Weights of a small contrastive image-text model: 3.88M parameters, text encoder width 128.
Rows from block 7 of the text encoder of a small contrastive image-text model, named by matrix and row number. Rows with one number within an expert belong to one neuron, the router's apart. Each number is 128 + 24 x the weight over its row's rms, rounded and kept within 0 to 255. All counts start at 0. Numbers have three digits each. After the name is the row's rms in percent of the matrix's.
Before each expert's rows are labels from the 100 texts, of 14976, where the router gives the expert most weight on average: "tokens" is the input token at the peak. Only what is clearly more common there than usual is listed. The data: larger renderings of crowded toy scenes. In brackets: how many of the 100, against the usual share in percent.
# router: router (text_encoder.blocks.7.mlp.router.weight, 4x128, trained with AdamW), inputs 0-127
# gate: expert gate (text_encoder.blocks.7.mlp.gate, 4x32x128), inputs 0-127
# up: expert up (text_encoder.blocks.7.mlp.up, 4x32x128), inputs 0-127
# down: expert down (text_encoder.blocks.7.mlp.down, 4x128x32, transposed), outputs 0-127

# expert 0
tokens: "duck" (11 vs 0.7); "pine" (10 vs 0.7); "dumbbell" (9 vs 0.6); "dog" (7 vs 0.6)
router.0 085:136161101123076143126125121156135163106154089122141128122114114111145119118136152126114102111089127098138134157139113121091149134150132164152104142147123164113096141117148142152168127070096157172141128115113117135157134181121089138054157109154149159168134149169139094126150140123133119126080149124137114115116107130123150151136098116097140084121152121132099138113115128113185078094127
gate.16 117:138120140082127157117140127112120124119180150144141126116145133113118104115117156166110120135099105113125118128145157120112139103161135118133125101125085121135085170152121163175127147127152141085143110156106117134142118088103105071106109186167104129155120116113111113142153109118133136101143122123111090195184120115101114161066112123074095123129138130145138116129140125088118090106101
up.16 116:120154121103102172108136113117124136124156127159107114119126126123123079154097114169116131120086108116150120154180174104122138134131150138131109126141114133114111147093143142190116139147118166070143135130159136140139127119145110098104108156184082149137129088108123126161156101094122145119138156138136107194160113136100157160089137098099091126134126125151155121144104114101112098125084
down.16 121:100129139112142125131084193133130162117103120113119119094124157159123133134110108107107098140105126113090140121151114086170085136160146123115146109092145114106125094127118138113161127128130141147125129076136116135106151146126138117121138113133121193149106129141153091152126141135148135152121165130170094116100094114182198125096102098131097157119141107104058135148150118118143109159122
gate.17 099:175107131124163095129163132126143154136142120135114092129101098171101116108155101084065147117164142139134147091115096133093122084163156120121142124141127103142090178171107121098152134119122113153150115089113121124132140152113127120100160120144175131129154115163161139114190132122143099112113080086120100113136136150149143159098095150141138159115129136156144134145163130121129157127149
up.17 094:150132139160140055186149159122115155181117105162121082126108092123109133160129151131099131137145136159135114137126105121140137090124147125125129124128124131117100145129132116111160114118116107124162117110093132107179146166080108127096148129159152134114116144141147155165146132068097106115101071091179104098148131123170132124092146134161148148110118082128121126127128142135158149113138
down.17 093:111128091157138130131093062192128121095152131094123109131090130177162133143158120122135159177141153108135137133162141136138138145161127159095114113154062169124147152164169110123135084144136135155128135117111161112132134110109108137119143090137110110108118083153132122137146136118133116140150141160078097136113148117167117106085103117133137111167149172155135133161157133131128113133115
gate.18 083:131090154116147143124128171102104141104133121096102133153150096134129140152124139109131134167203123135137099132113160133136114111163116123070101135156152105169116065132126135115124166148156118132125159124091151116150153124125136111135105144115134114113115129128100101122107152102112109112131146094066114100136138157139182110154141178113148151126082121112085133074117138140094161119141
up.18 085:171101146171082151119117095105139115104184111144156131144085123126166100137110111101107129164134165116153081099097149117107167133148129167107111150129130152107109177131152142133135160121111085114120133122120129103151144095155124102148097155093128145144136152097153149121182108135124123117164134100089097139126099132136172163153119117134135093142139123133098112121133136097167099120164
down.18 084:107114082143162136125162131131127086137123133130136115085131129117141156062164158153115069103134125131145181129136116110103119145146098102127117146185145099127127113087069134110160172151139122122141146129153109093141141132130107089086166083155138130123107122112146116142134119097133119121104138164117104085131136142138127137144120146161113162123159148193152137119147119165116137095126
gate.19 106:138138173098130167144150126142100112129105145142096118081175115089139170151100117106138111122124098115136112141074134134108152109159118162145117130115114128109084171119117144098134132132199126138138112146178133145097128140103136173136138113144134171149102147150131104128112121138124156111092127153103114151136162121125116087131077126131129124064143127165162151128128064149139128129127
up.19 103:157111081131149093102160135135140130137141142080123095130121115151141102121145134090121153101134094137072135121156154104136108123127110107085140147140129159104157124136178107147118157077129148123142106137134134161144112091137095121123117112116086155142118153123148127132177101087129129121138104126176152146113121117099135128139088152168145110110080177112099073155154125112107174109137
down.19 093:117120128120154124132126136166109124084123142105139109121138076183150106118110160156126171143104160117144127103128091067141107151156171129093154120158133125164162132109122156127139111117127158113134135177118163136119115150124155124139128110127140141111125156075108159177116115108136150140140142143157116101107137114114143156114168110130149078112160130097103073142130086091141173156121
gate.20 096:118099153152125138111132171109106163170154133098178119132111138142130158110097093143159170158141097095139110111116180138138122165112117143106156142137111159122132099120152118131128115175137147101150174098117137148172111134173096132122137106118129135123143148123104125119095151097113160124157120143134080084099075076130145109128158110155128174115112137139111126142098130090110125089139
up.20 088:165146144118134130103133135130170106142102103152080151117155143102134126122155189137113142129117154133103112111099153094087143154182146129140090124125122101131137149132090114149150127108105111132131071159123146108088138098104147125170134113115119087148153107099141110153152132121156132137092071120120129126131179132111134136141122145128162127128201098119160123096125075116147107119160
down.20 097:153120162113137138107143141165077135168101099120110151131128169121121133157165155159138095155113172080150168145126131168137129144125105143136092135140102148158179141112133117169115107100089130145119154142101090159169123157132156083135135106144134140127150133170152153126112159062153151146119138087159123136120149094136152116132103125117140123128112121107143103136125095140125187138125
gate.21 105:119135087156124147099129142122128133095155146096136108150077107084194135128143132137114139168169090135098138116138133152131122116117141106120111141141107129090155122125120120118184114150122132125119117160132096139148083109171105122191121134109146125108180179150124113120111137120126132152140131101102108169103142100152100102120143147131161139141169122130166139066116130084130113171133
up.21 098:115141078116146137080114138148150081107125174132099142159116142112098134131061140121119130134145122121143155120121124131093140102147170103133107090152119106120131109117064129086139117139129128166106137138140142141132144104137082149139132151140130128167122137143133093132132166157130143105124079142118108154143101140102140067146132176136139092101178159160150123165097171134119150151118
down.21 104:119157116141115154093169177115154094161119153122072122145109114115120128116154086084105142175124122134144142139120138121086160110125127079133144167161151100118141127174135099126131147113137147123117112107117117139155097083112073152140152130170144117133115098132100147112100127111151132099158116097115089143121127147089109080127140128108127139149102120176151149106108174142096136162147
gate.22 089:139121119143130095135133099105109147135113138116149091150099165183147156152129146114077138107201117127166109121103130149138104136137128099100129156148139140138117201153126152100120102150142126088155137094131139114133126112160129114123113126113139127120146129122153157115122128112152136140148073140164135146118162134117122172128121128118094085062144096152178129171130109113141141079100
up.22 094:085112121130172131157134143095085155121120154130112096161117154124141130098172119116132148119135156129147130087119109122105101113118114154134131124109104122132103130131149125158159091100128155105153119059121190134126123137120111098107131128129132178164172111148137130100106096103139073132097078118136123079141183141083112121130154155156165130135119090118130168148140123144131144123146
down.22 091:092166125140141148184126109130129144117156132117130074121139124107104065109125125137095133137110085098132128100160172163141132120121149107164095120130117158116101165132098137189133117137091113105116135134116118127128130132136117118100147189124136157138175100117114150125136132127152098075141104159131099172150134115154150075157120138150100117186124086128102109118107124127112135123120
gate.23 119:068113159164124127083140123120145104134145125152160137133120153114143110116124138149125141122139101135110139127178074142146127141152123129160102094121104117159119122123127123131153098113152163079080126119156101125095135082128132174145112157135103086114084119096109135086118144149139143127093168122149126116127104142137108129088091126173113135108123086047140127124124115133169141151124
up.23 112:131119107147133129143111139161098143158093117130100118167151138097122098103117117140140183091154112109113128127098103067141122111111124096134121124107148097141106137135130161085121110127140083121104113150058092123110141144124115114145104134131087148172136088127106156103133071131139137161174134094135130104154185106085116129109150135139102104148121144142154135128144155155157091128154
down.23 115:139115152154123150123131125129125127133130171166122126156117163112170185122127110106106176116176136129140129177126146105107141110133135066110111140154151128121138131137134131130129115128182101060114135137097084079134109113135149110099141134121177151107132142100173097102100135111121101106137095113133145153149139106142100131097130163114094128160111155127152147142148096174154143098156

# expert 2
tokens: "red" (70 vs 1.7); "arch" (10 vs 0.7)
router.2 105:154106102108132103131127110098119123122172123117110111130138168136118136148126130146117126131179128176141133143087141151116155098139132127137159145120118162173129118100181171134139123130090108144117155127172118141155111096108112132143106111117131102126108155091078137108088136112152093072147136122122165140114106141123156128082112145164116111178107065118133147108121147075123158152167
gate.16 102:140129128143136133147139137114125148166132080165165137114109137093114121171160115151128142094124136104099111121132074102160143146176155124115119112127157086148151123108123089150124135091089110179151097122116121125155086140085146148114130114173142123119146131108078120134079116113074100140120143110109138106109144089113145095132159091148111134134122137137116138127113134145151068112180
up.16 091:087164080117116154137101148132170105093150142121126158140110148178126138115126168158113104103141076150149118105100142136115114133141124149134127146177140085112127110156117136146152160139128109099109119138155118159130085157119168161140140112102116161106199136128115116072120107133141125104152114144147131133112125113111120156136117164143156131124188141129160127090149147122102178133164
down.16 090:126101166120145161164094162090103125153128086108151156102143196085114134148100140109123168124100105145112143108127136129110099155126134142097108151151113132109127149139139140118112098176091090140128135151060137140135146138108134123139147104109130134131134074134177121141144155097172131133144116113113121107141125081129146139131140121165130111143151078128138155195142132127106094117146
gate.17 098:152124135117133125109156156071094138131073115123086132115090131104081164151140169155112127138112126149110122123127104119133121124122109118099189142109106090138124141174163155116119166132119117132084117138131123093134111128092146147121132104123151118123128125136090137157110096124087104116148108097126148159123130115145165123146155125157070100152138157110107117207150112161128162143152
up.17 103:105140142144134076088152139069154100119102125120150146117117133126123105141154110134110154155144137165145086117100159097095144110104114115123097116166113123121090135135177182104154146112141108092088146149169125084113166125104120134116105085133122151141149097163115120120144102125110141076127087118142113142143083127165131143101177121116108161146145155100132097135134124153123117141147
down.17 105:142082123113112153123084081145142124115135149108135093120124159139110141163153139136153114079077130100100091137099121070127147092136160134171105122151089153119126135084142134144125094154153097077137157110114105118135116161124088139130152092102129130086112148136123104133127143149116119079160129129117182119108161089145094134110093098122149143175111135150130146150118126136127127114142
gate.18 091:130112139140109119117117112125130136105152118144094108104159128152157141132106160133182127140088123163120128136138114145117141105099084121108100111152183148155130124122137125130151127092073135113092151125127169127116080122129163171088148181068097113125123146139106126117094135139130118160151122133135175100131118081097125123117161157156163143081131120163116096107130102152173103126111
up.18 091:146123098140113104146110144124140142142128084110172143120078120125095134127120152145168120121116145114165155170139091109141161133154114158154107129084162125168117135143160130130137148104092115053108127121157126148141123175118110132124141185148074114114150125135126140125113149165149136149117114151113120086105124082116105116138125118085122112111124111070157090137132127122114069134127
down.18 088:106142113117119158139107123166114156132125154114121108137152145137100137156158134132119117148119113132132138103125114117149097128102105169140138113141082112123144149147115155117112146149165150165188132127126119191199139133114102110148094143126150116138119141080123173120077072148129128166145154125145132139066125157100110123110155111127079124131096148144132171132111141156151117124075
gate.19 090:101113098110092134175077147130146151153096120095128107060117148121152157153150096138125119153127126110106132150099124156162155155130126105137124141126129123145136136105126138113119129106170170156142099106154124116122137159116135136089110103136153088173139156142107105090166185089107141131124121106083128148113134113156162154155126095099115105126139093086145139146178139141136165146141
up.19 101:107079100112097110180067117123125141174090132086133098082101155124138119149119105129119102179119142115116126169104111159172157150136108092123152145146109116125119130107121133086114138119129150144146121106145120129132160131127114134088147097123144109184124136129095111091149186096121139122109140120101112130118130125134114174149130097102121097103146133071173125146151122152140152146137
down.19 098:104130117152144112158126184142131152101139119154148150129097086115155109159142123141139141147144175112149155140126150157120153118095135081089156169127148105153117113120133079059102112148149131162118131138151119113120125150124127147092188106113122145117122148164112105124155147128134170114175133121141128139178095138122123147114142140090176123152163136124153173141134145145163165148137
gate.20 123:120159097141128092086131119158115121125112122141164159100138085154120102155115163141131087134145103179154135110138167119100131158156080120116120122148152142100118145181116107120147136146078115135153200150106075145154146099115105163109104136157088149135097131168108091085135116125111114137151115157138113111095106119097130152120165117128131132131122101136119161118120125124131097099107
up.20 126:122104150137120171133118109104145122106128114145127098152135143085122150092125100110127141155131153067095131143119120118154143116090164151138138105068094102142118135065132107122105118094181114136075077100159163125129130113166162107135158139126154125100158106104164194143131143111155115135101125109108127137158122171142156145155124139151138105116114131115130101140138142140136168135140
down.20 111:086084149105094144139125118125115110144141124143156131099135135115129153115131133124149105109130086132164118085087153119118171091114145118133147104072098151144135101112137123125111157113157112139113105156162160137105141142088128119121170103146158157138090156136167114119134122139147156085167136074171121158158098133170131125116118137102086142088089155121093143136133128144141155175154
gate.21 077:128135145120169117103134119096079124155155143144140126152138104130135160147125141125143110118143165148156112111140102122107138124099130144142159130170158112179139115150193094126140160104120138136113128148171154142148150133168148080134133142137087154097164142091086110142146120169121110132152131090095087148183125173157108111160131109140168103151124124129099148088138150155154130118128
up.21 070:109148140092147146110085147154120068107143132100119116151152109166136160159147136149133120120141091089133121127125158130128115174114127122108128128147113139147140182152118090160136120096102133089137095092137107112113088132120141088111083134096116110134147114097102101109128151143156102144107092161111094134171125134091139101151094114093124116146109106099070141117146093133174102143110
down.21 075:108164126077129077092086169118117101182109153099136147096165135113110118110126156134123084138135143127095125147130172143149108114127131133149112172152150139115120147146129142118107089118120106133121092100118140130143108119148113134148143106151133141096098110132121128081091114102123097131155149145122121161098141105157046073147082154129120121152109150122155095151115124124164127113113
gate.22 094:137146122153139142159115132177138136118190100135128126145139097079119121069118137113143131123108084106109135082147150121134134123130141099136138137089097126124125137127120126193077076114139113132088090112098083139109120136107161111125134155082119089135097119113155089145112133128151131146175142138093162163156137183137124116164121117132141126140107126142099143144115139152175138128110
up.22 095:114121103087075099065112142114107127110116127093108106130102131149169143110119138111126104122158122106133135186133114144172163138134114150128133164160127115164125128144133152115155134130104138172112119118172188132173152152149113134131173136176142176116129129142110168109133101147114129084112143179157123126150081088125115120134123121119130109133150149116117194143136131115130116121116
down.22 106:096122125144128100136102133108129102070125121087111107141110121148150128139139140158171109109138132122121125127122134090128089078142187110117110134173098163132132100141127133152145146137121092107065118123165108109150125131119098135119158086116148065118181114116139140114113104147134143124158152144142130149149130129104148124130144097131163154161056136135096080103154145145145113110109
gate.23 095:126071139120116144144139137119141132149092149122140097114159115105135085080130140094130133112140081130114142156129144140122119113137127116111142171169131113131148144185101127123157129093160131149085148125144159137118135103158190146131113133126136104154142126095119121068107114109089173154143122115134115104159121135056132098162086095109154172148111103112152125134125118131140132153088
up.23 103:123172091133152118159104077126131168107078110105168117177107141183103095102124150163144157095138139127102121147151141118093158109137122153127083108153126130114123096128119177137146093128119112147107124126143133159103138085138123114145163152130125135091115142108126147092085146116134158151139141115144106133137123147148111145149115093088152189132144140089152121084133105150108150147137
down.23 105:165122108119106138120088102105116098100152151141110103131101112108111159143153107132133127164117083123097156149135125156139138160117100162103120133115115128127149139115110072154152135098145153129147116117110149117147144129129156099150144173149111131125111126093157092101092088096126120111111082095116157088109130097099127100105153138102064122141074132148162100121134097124156131123066

# expert 1
tokens: "pink" (42 vs 1.6); "truck" (9 vs 0.7); "tree" (8 vs 0.6); "umbrella" (7 vs 0.6)
router.1 104:144124176131167151095135156126117114154141135151161167133119083094149126118137093110120116147141099144108161102107136100110098143088135142158109129119135105095123103147081093139108131152150128088136113111118167151097156140148154089114131174119116141119144100138135139149189163125103124153118124168073132120143139117161079136167152175113107135103123125121111116164121152127127082150097
gate.16 083:158135119109081169104097144102146115092175141129143119100138109116166156134162143135166131166134151163089139127105162147116132164139175143079103120122120157113156128105114122156140111175100120118103171136117156160184074124142120168097141098066111125100152139130118146134099116143136135114151115121110163102131133114102134113113148125110185119129145122110139121150127091153119130114129
up.16 084:112123099135091168130071131160123148102133124129114123179063167111144121162124140110143140148144159130116149155142133135102114109170132146151102127074115113102154116156154118149108081115142125149074155116154146095121080134118135156118135124115172111146168126120134145144110150164098112130132117149155148159150153146103143141112075119165158162109134119109098129093123106152111157150121
down.16 079:163140110146109132109149169149126177139125179178114103152116104120136158128124134128118125111144140133113138129144156132142095096107085104150139204132116108142144160131119153104134149139098143099099150121102142154163122121097137172164120103134175137165127106128145116094158100176098186099110136123091124140115095132151109142122155110133106134163104142172149141128140170128144124113158
gate.17 103:132125144089122093139135132140113103122075128142072149122111121144130108122110105151148080171105174096145148133099126110123115113129167110148126105146142139136133140156101110140128081169119106163093106100168125148142124145136129147131134096091156134120186162121081100129153144140121071189127128141141144089183174124109123145161139118137111145162157122120109104137109130118119114124105
up.17 095:179085136098115120135151111160137085131105159113095140089129118122141150124101101159119076125108129114150135112145121084145138121146113108170108133149132149119153121161114110152155118139111082135110124088198128169111137143166125137134151099113135119108180137111113082144130103131095094167151178139145132092159146132102126134186147145113094156138129125112133091148105140134122145118124
down.17 108:114114164111117131155116099106159157140147145139111130137144154107131152156154156105137145123162117121079109125126122139109105128156149142116163127087115116162122148137161155117124126097109104155140162139094101117120126147125147103094136186145178134104121153090142162146133090185141120079135137127182113160130095087147107146102128132065156110158140117152122167107107169125133160120114
gate.18 099:109120143172118138124123164135129114086167154131114120090160147103106155107079157157128144134100114160160126130107115156126101164127138113134130091083152152113139122156091140127140120157122095117113106167108166153089143108103091130140136148149082138110193126121129097108147146169130145141140111122155141085123125113103102135078133176126152101106095169127138151096141112133151121101099
up.18 102:145113148091142120075135127142142113120124135100141107061123092154142136159149071104132108113125164151152150138119141145129132159140086152121097194139093093158161102110095090141140110111125126137136142163176164147156163140171115145107119128149098129152146109112126079098159157120087147143115121119167140083129115133119107132103123151133098139150158136150105150123116144131148125103119
down.18 102:139155107123125149140171135139132121179073136161138129111150124135155140127152145155136133110127124107140164158068079150167165130135203126174153067144125137147102156142108113131100110113133143090133137118135111109155109118121155147161126133135165132101100149121117191142128117146147161099130108082114119128112131101098107138158139120102163092136148140119148146166136135119119105151145
gate.19 101:111085085118119158123148131113153155073094089132163151109135140124118163136111128137117141093104133125099110150154103134161115106103102137099131163156164122147121133170132103142119112120157134106147138118068102124137108117146146115128159123138097093103134136094167153170154128173158150113135097095139135118146152126113120113150116108133167202101099160155145121122139121114071141114105
up.19 112:146151151128135126115141117148112110207138162170109139114132128162131132152117123125135077125141126117166116138135161124113153109103102143144163121165132110110134122137121171117177118117126115129095165119119148070088180108154102135082117131137140109096071097123084099108114140111152115136134167110121122107125157156152109145101154156107101087109143131155141149124119110111171110165124
down.19 097:123153169150122178124105143143152141144139161106082136148132129112102150103091134115088079120118100141152121111078141120154075160121155123138184134163156100121131115127099088148147111175141128133135122140134111166138109150099084093128115143130127139152122094150128118095138144115119118130078152100137121159123118119095165103157091121169074144121113127101099140161118129133128118128085
gate.20 119:136146145129124117138117129112124164152153137108152113099104102116154182109110146128136150137139144100082130101154092145182123112113150130122114107087143120088110161179126144115143136089140135135151127103125077160140103133135152105095152104085101130144157189112134113076113157121114104128133131155111123095170129154190122102165155135132070123119131152116110132136109151104090130124134
up.20 112:135107142119112137143157135122137087118102128113102118083148113112106157114099138115125138165091116134146163122142121148143086155105165152170155106104120116120160115137128138158122121136088096150109111130099164136119137176170096118092145110146129123099189139135134162091099172178074143152139097132145144131110146131108122147150135171141149085094107148139101143124118092119137106114078
down.20 118:108113105070119140145108144144191111083073177134126083143126101145145110113082121127158116119106107163142093129149142087123113101121140091137113169160117124138163101123169130120176164138111117182126127115124139114098125127149127155134086149153146109108138111140098128123123120103138135129125139160154136161171126146146153172131133098097139134161098117145110155113147135145168159113128
gate.21 075:151155142111113122135088153103146128125152075137117147094123127120133131153138144144089057108137106098119124105104095117094105102130101126113121157105125129108155159151132141146177091123174093178121129143131130129092110122155123141133117116133133139156135099092112129071114125107122098158156109123128120120161118130073136102141139116131136096150199096147122158134156127179140163137156
up.21 079:155110112149134134110122114118126161119114105150140092125122114131133146116121114150093155139165163109096088141133139121142173106140085144160142109085141119163163090079109117134117176116154168112103152169122090134129124133157091146161119186144138150091109142175135163186110142103114133129118133159142142142087088150118105167136133160106134127142124118108116119105143141131131087170125
down.21 074:141134138170081121144134143101129119104120091144132115114122107132097145128092157130147137129125101104157123173142136140136158186082107101126089152151135161180125142083105137171156116143169166059096127099160116108133135153093159136134124172152145154090131125148134109168143159098112149130117118141140124117085111120082109097129140098115128105117116130091140126103127131144098151114140
gate.22 116:114128124102116097116169121092132103127102167128116123118078136155176114132164128135152165155131109154129104115115098136152151109112145121127131124137145164165114153182149167125108117127133149113144140133155164112080137121133123149114097108115159103094107106125110092087116126141071074097118108102123118123117137152107126147076124121154162125137147125099083137141090084135159137182147
up.22 112:147129121180143127134110124161102161098155100127086123142159114103099138148083119104146067101134117094140142126138146126105095128138107123133095125121108121091128119068102091122142116122126103128110091136093072132128133120104112135158168146126103154161150145114134161163160139116161146165135132157122167141136125113133127136166105136132099117130147130167167092126134179133108074090112
down.22 096:143142110156132119098117120111105185146085122120096123113158147145094184112117142161130113089151094122125060129154139134118150136108155117142130110144164108125133144111135113099112071136139100146197103167103082129141133117089091139133176141133129113143107159138123118127103115158105143147138123132134100112135130184123119139169082131118143139118149086149107143148132115114129109116085
gate.23 096:116111114060124105096084120161150132089127154141127134135109127138137127114185149159093176125120127135122102086112149148117134107115118133086116109119142098155108154172140108107117087127119163127137129126115109113146139118128094139092127145147148133109130148140086095150128130120122045094117131128118152122142136115142150135066116122133121125170101178106081117142160133134150124177149
up.23 094:109138110134103155136103146151132152134156102142099166150149112116108123092086130117136092138131106156172133145143144123118142115147129118135124128120153178124147097103132118145109148119107162114152136133108119109121120098135120159121107118123182118156114127167133134136141141144164244102154131098111113171133137131138173124170102091139126075134166123115161140154122105115119142079115
down.23 106:118125142152145110114135157161115129096091139107137112146138115119084142128130128149128105124137057153098156138143148084131131135124151116173121113084180131119118113141146119137119114128144111107143068096070100087148130105081128137108146138121136101105135136112120131130154157091191097131168176106141135157144110172101134101098147147130122088104104090119133134140142110138121107164111

# expert 3
tokens: "duck" (11 vs 0.7); "car" (10 vs 0.7); "mushroom" (9 vs 0.6); "dumbbell" (7 vs 0.6)
router.3 104:083136113151109129158114127145140134125078143121117102127135143155122116105138130141165152116079165089117064139183114134185104135136113093095142098146144102123142139152139118103119142127145137121108125155116108093122112121139135164153117121140124139121115110129155127113109088144141165137133115100183109135131134122101138112124126051120155164119135190140163137124141088158112174086116
gate.16 093:124141141160099143096116156115118123141133086158135174152147120086096171112147138130151087151108133100083148102127126146135121128159124132117120118156148125108153093163142149181163098138209115093168125137081169122135132153143108094122101126154084100123104142126112154141114176121146159141139133098087111118100153150125120165146146129142145131112128133133114143144142130135080143133163
up.16 085:123144169168166136119117122132080131132158119114117120101186144146121133093078111123122145095144119163087160166095128119124127134132135132115170119114139183125175139139106126114123082148124113100112110133077126117125156108097138089129107167122158086152095127126109087111124097147119099116160102152095120109142123113167140132104178167149112144132129106117116168146144112140127131096163
down.16 092:127094130115182086162159138133110158145162128138108099107102116093087144150132137136149137116136114109140072168160135129100121126107158135118102129128117114087161116140099154166124133061109105116112105145113157138123135138079138093119135148129106135135151133113131107162157141112097113140098143128135157117092130086106139142145111116085148158092137087137112083113063144147101147147110
gate.17 107:126116092127118116099086118129163099138155099144082075089131139135122132142088117156111146124093076109170118112141107125140130074142127116161121100147041138155110120142131155095088097170089123119132129146135133078127159154124091122117123138100146130108141110123139112187116115097109107133129136103153152134147129124118143122079105120106114133144150167143146100138128120135152118155139
up.17 121:102101094137148117103094136145146112141138125153098095121111141153123157151123118144118169137118097114150078097141123088136121080147158098169136108124053148170108150175108146112129115140122187113160141152162151110116129137124093119145118134101131117134160134123115116149097134093118128135120113145149154146135147145105159103087104108096127159141129175133140127117119069103139123151180
down.17 109:123156126118177132147122123087141142129172123120116078090119184139104175151137116149134119149145115124117117100128133112118181112095155125132120127134140093089096097143170165149154139145105105074097113126108150098190149133141124119125141114158103110129128121132155131173148139161125096124130091083097142130150154111144084144117112119110142140116126114138082102178109129155131100098140
gate.18 103:113052111159123119107110109119131149125101102145184142160100151131061149103155126142104182154162131120133123140115178136092101141120128143148106175147170121167140144135106128152136158090145117131159106131146087143106140113100120146174132137095165125173128109105142133105120123158111127158169109128169122091127104108132140131147140112137122140119115127098109133118169116117087141121144
up.18 098:126073115158119105076098104127136155125098104157183155154115142125064148112164126138100168141159140106148131146119176160103107151136109129126092174136163097155142139147104140158132154086151146150171102136137085109127127110109112150170134143096169135158123086127140133113125146155095142165155124137162115092126104116122141150148136120147129141123121152117100142115140133117085137133138
down.18 098:116140148146180131136141111124092121112104170096103156128156098161130148116072097129119134098121117127110117115134155163170121145114146157123186152122116114115103127127100175132108134121091121174138137152119129125134103097119118145110118140121150132114169149139140175126110152113131174095120176107136103133068136101125155139138137073115162141150099153154124144096082126094162110138157
gate.19 085:115150130155149116129136130160143147092134083133150122132169171131112129100129134111163149128107143135140134097119104145104108111132131154162123097128129143178178142139085149102140154139110110112105167130133132145140119095086151124124128145136152093104089127107119176063151167117154128155156121122162163116136107141148149160129082120152149150115111131114125114041107100109112162144143
up.19 083:119072139088120121111117120097096124145127143116123133132089088147154148124128113164110105122161099135132125141132157130165139135125145111095156186152138131061083112116172103144106097121141148103141092118132104103093149157150100120146121114101125147137170140160128086184116076124120139122083143141121108142109153133109099086143133127121128117125143123138142143205150139134118115123100
down.19 095:136126129118177097139091165110071111118119115103151103109119111143135111074108154124103141154140098117094085071138137116143146163130122135152148109151114113100103129169123136151132143146093158104110117132124132155141135121132100155121105107162120155135079145144127162168141090127132164116197107140123098131177124135165154125100099123120135176095102131132125167118133158103097124123128
gate.20 085:152095174178125111102150122143126150139115131110118118130125157162118152152107165126141108153154114142135133131144152102102135090121111146087117145104151149139126131081167089119119120118121089096127153125109122156124150110105111082161115147160145124137123173149096113167090101107158156107149123086142086076135108108102137177109170094142162137137141129165142129111170104130115157131159
up.20 091:132174131135126182149123148102155122130114099120144155143139100099154080109120118133127119155117135129091093144102116168156125150157120122156149135163086124109187072121103128122117136140172150123150132131113161100109090126139128176154143112076106150114155114114129148141132129126082119160099110106082142157103143137133101108128115150100094067128117153111117146144088151129142119125091
down.20 097:120108116088189141109124102136107183175163096129153165105110104125122150086119069167099099136145116173102093137112135141136121120131132124088111097115136130143123106116126154116110125130106103128120138164137135133116078077104146164148082134138128103116100153136131143190144125140124121104122114129123120140121077141125142120096140169115127080117148097168125127135093167112150126122118
gate.21 081:129094120089121133136167088145121128096143122165142124136124144131155160125124154205126134116120118124129083137124139099129152131140131102128084119158086086135153159139101141152115113153149177091151115131126089129134124121101122102100119138079145104097137106124091148135113075118173122134130159125149091107103134126155093149125129162156149118160159166154194137124119119142143157126155
up.21 077:110129147143105154130178153106102130105074122156179188097137160133118163133105095145103141116143115095137104153177150082177153099147107124118135136160137097126130124152142145108112115167098103087140125097126096100130129132103153103121139127137148117123118130108121132145122143118154117129151117124121144129143139098108134151091181144142183136130121132111138114124140068143122186118173
down.21 076:131114115097142118151111120166148116110130131121119170132157128136147116140139131144174109104105133125165145150155132129081139125111131156149115123065122151083072126120151137158109126109104087149131150137092096144086104128166154133096116081164120104150125133079168142111140129158102124153155101102143105124168152146142146124115136148127178132154107130096142113164159154167138085131086
gate.22 079:174125097096163133107108147116132131101149126162117143100078141139127115118113176158083177141102110149141135140102138140162127159157146137099153114085110174130130122129139112083135131155094105143160191137152139093143138118154118112106175129187160118160124148129149127144153101114121134117139137151108140148105129107108185118113145146102129147121153149127130091138107135170160165137129
up.22 083:099124131149118137122162063106132135133160103107124092121131112144099117159126149092143092095087118108127107131153105110129166105128133131138110133097104161137075158163123124144122152109128147137081108104147140100119098094094134146195157129101169129137123101107139091102150175132135155121122118127105102119090109152149133147110121093117146156147132099084164130140134144187153115116158
down.22 092:142136117134114112143167153151092164121124151087115107196092145141130129047103114116133141123127131152149116092149130117137177135178126141166113104134132125135129109154102160140139133148127130092171130112120092145129161136122126136168117149150154146139173116147141112130140109133156148115140106087132153119126093166103121113123115114095108138081148115086160166109133095136188121107125
gate.23 086:118125164166107168111145145113145113147135126120139113140121112149136165121153125141137156155143122128148168127142111124169140133103138131131128049115121103137092100113142173107133141137111128112135155129161124173120132171139160114100178108095101110145127140105167166098169157178133143120135165122123169140129159105124130137105153147153121089117144160132087095148106072102106101161143
up.23 075:146103089081133113105132126139168127114141124133133193081124105146141124118141159151151132147119076167135158097132134147088162119153144079104154143113144122144105115140136135144142130115125132115130103154123107123121111127133159107148081115143146111079166083152135102121148167128108124090096082138154154109136093182137108094131124131104086154116111126134121161077133120130107135142082
down.23 091:105160127112101133127140136137175112137122133141141115134123131179153142124145094091105103162068120150132118124147088144121133110080126126137167088122137122141129157152154114142102196138127109096093118144087119133118098117107135124121115153079095110162102125100124149119163080112163137136115161116100150118132137071106146114123140107103118076147152142139108119100187123136119091115144